Rows from block 9 of a small image inpainting model, named by matrix and row number. Rows with one number belong to one channel. Each number is 128 + 32 x the weight over its row's rms, rounded and kept within 0 to 255. All counts start at 0. Numbers have three digits each.
After each channel's rows are labels from the 100 images, of 14976, where the channel reaches its highest value: "peak at" is the part of the image that holds the peak; "colour at peak" is the nearest of a few named colours to the mean colour under the peak. Only what is clearly more common there than usual is listed. The data: renderings of 100 made-up gadgets, each built of a few solids, in any pose. In brackets: how many of the 100.
# convs0: first 3x3 conv (model.blocks.9.convs.0.weight, 96x96x3x3, each kernel summed), inputs 0-95
# convs1: second 3x3 conv (model.blocks.9.convs.1.weight, 96x96x3x3, transposed, each kernel summed), outputs 0-95

convs0.3:151133120173115170137143103119161171134116182124111139134193164152044151137156111125117089107113155098109148159104112076171158167120137151130093108094135095123117117126099141194158161171153077158115091121134184150162144119077130135124109150132058118103096106138101141194109132046139216083
convs1.3:109120118075131085144152136163129112134129069156132142135113119145254111131098192181149180160118075136152126149177125162062111123122142124120183135127144145110148134185118119082089145063099180134158182142124122114133127103105084134127109143102118114173161157113134094107138116190127049110
peak at: centre (30)
colour at peak: white (31)

convs0.64:170133119122111103118094155059119144134135164139160117079144129134189110125171080100131135117123106186195119081153096152060146112122126081173120178109099083121116116130196129051119163106128171152168065110126098139113111149141169134103151081096141144143066194107111142086077161148127155136
convs1.64:166110137127133142129217177125112085105072091119119118162117094121121118115100131136066143125171149120095160121125120147179097115151176085140136122159155148131141136119141118207174111192154074106132113125134113110137100119243178158192085160112171067136113105121152088162151121129115126162
peak at: centre (31)
colour at peak: white (59)

convs0.76:112126146135089135136130022107190096137117098114154119121089127132154145150131205162135096141123145145128114134144196115132134175147001095114140124115106111140140069048177112093131152105092102133160125090108149146126129147123095121102157193142137152131116072115150103072141169124137114110
convs1.76:126094081118067145160135108050087097174160182123106123143119059150082107190148095124138142158093161107143074104119161130118136066181112116108163104147114186109183120150094120094090076098101127191166170122163146118117096104171124105131090068127112172099142120141101120162134162090135126115
peak at: centre (32)
colour at peak: white (74)

convs0.84:150168111122154164131088143133095185115155127057105127114138136186126081129095103154122159124160038069153151088114134115117180063130139145059123119142128121139141105156133095149130152165111103132121149136147070164139140119086131255149139128170128076066095119144086118126113138135158134147
convs1.84:115079131127135074140124122090179130134104154200143145115081136105102188132113146129158118137077156145129123177103090109077152193139136107144144100129112121097093154135143169155146054124129159141109176135142186089159106168172131083179120145106196141234143148076118158126134148089161139119
peak at: bottom centre (32)
colour at peak: black (58)

convs0.10:154131108208095151160170106157053135151133109134095114129072115170126149146135144159151083051060157121145104163113083114101148126150146174121118099118110107189108121131039131103070144069084160118167119120104058133117120157159125132111134145121128146118071090091155171120145123161113155163
convs1.10:107126119224149145115181133191191218229117192120129122117124141137138161124132141127078136055207126161136124143119132089149096131106110152118174175104123128150108144136145119120123127160137152102111123138035072093116132174116145109127134169162144109154126138153116121157134131126150134154
peak at: centre (27)
colour at peak: white (29)

convs0.44:127153184151128167143145090110152147105160080206137151131129123095161107124121148118093109102153118187180068100096078170183156122153111131132091156125081103122125180079104106043152141064172135107162045104122137132131135130180097116158119130150161202111142092134149152159129151126092141117
convs1.44:137217145148060072112146153157182108124135155115129158125044114120146174150073182146131133100126143144172160143106161139196115162108134155138160167102150123129099141117127063146089133155148129184156096109126139088137110157156126180096116174099110193123119139075093081172173147133167141133
peak at: centre (34); middle left (32)
colour at peak: white (62); yellow (27)

convs0.15:173061133122144116108135158130128131127120109141133033078153133111171122148145145135112130152157155138110141109151148154139141116103056167122073130122146167071103117081137116071107102188116135193164118109125177029120160131074168107102137165107132144186078170146102186153146168132134117129
convs1.15:151152161189095082075158071047170123150097133110113165104132132119078144083081124159104104098109104099163106111106078109133112152130092121119126105162103140106104103151126041110112105087080136110126176171123178116106128195123203099155132141142112106083130167101175181150126103148114092108
peak at: centre (36)
colour at peak: white (43)

convs0.32:105116130095087099151102200071147146135121094179125147128123221150074094153130092098154105213074152128125135169135102173100123076113178140155139108151145141178083127106124127147088138117110143077150105151154106160131106110162117120059123158098132120120089109074172184181137122139133178115
convs1.32:066151187041159132148096151086149185102123086177161142107156169124154098111148183127128141187154123100129165167124069128197160105077139140108119155113120130122127132108122117105176085144134144114106166130147217129120135197131130115136132053158118188128174153112112114084121148139119124117
peak at: middle left (38)
colour at peak: white (34)

convs0.28:140135047084159090131129099094114098114124107054172082129076093104132055121127099124092106149146111108143142098115093126092107107138167085143123144150085171129153162098137128178131106158143135119186161154138137051132062136085223136135147174091132161171104147131141080103158143143146144108
convs1.28:155120124175094134094114098120196172099145134180092181139136109112132221176120164110125099108139126144142147168151088093080136094128082177098120137128103126117113102091122158130076126133126079188137116095146133135136253145080132099133154111091093195116115120108094164105132150124106157105
peak at: centre (30); top centre (28)
colour at peak: white (44)

convs0.40:210153140144124128130159134133160075113130137137103043090206099100141143117131129150093183094122151061125160049072136131150179121173127056103099102175106109129150142112133114148126142173101111109118144116118149104146139082103123122119136200138119177109095128091115212095132154116134129162
convs1.40:131130153088154131130084150133095162159087126099125155142195146186156139134118141175163128121088125130150112129117171171093116080098225088139148145124141173055122145152108092074162131117117205103133153120105111102142137148038100121121109077107140117139125156103137158106135102225104104128
peak at: centre (26)
colour at peak: black (49)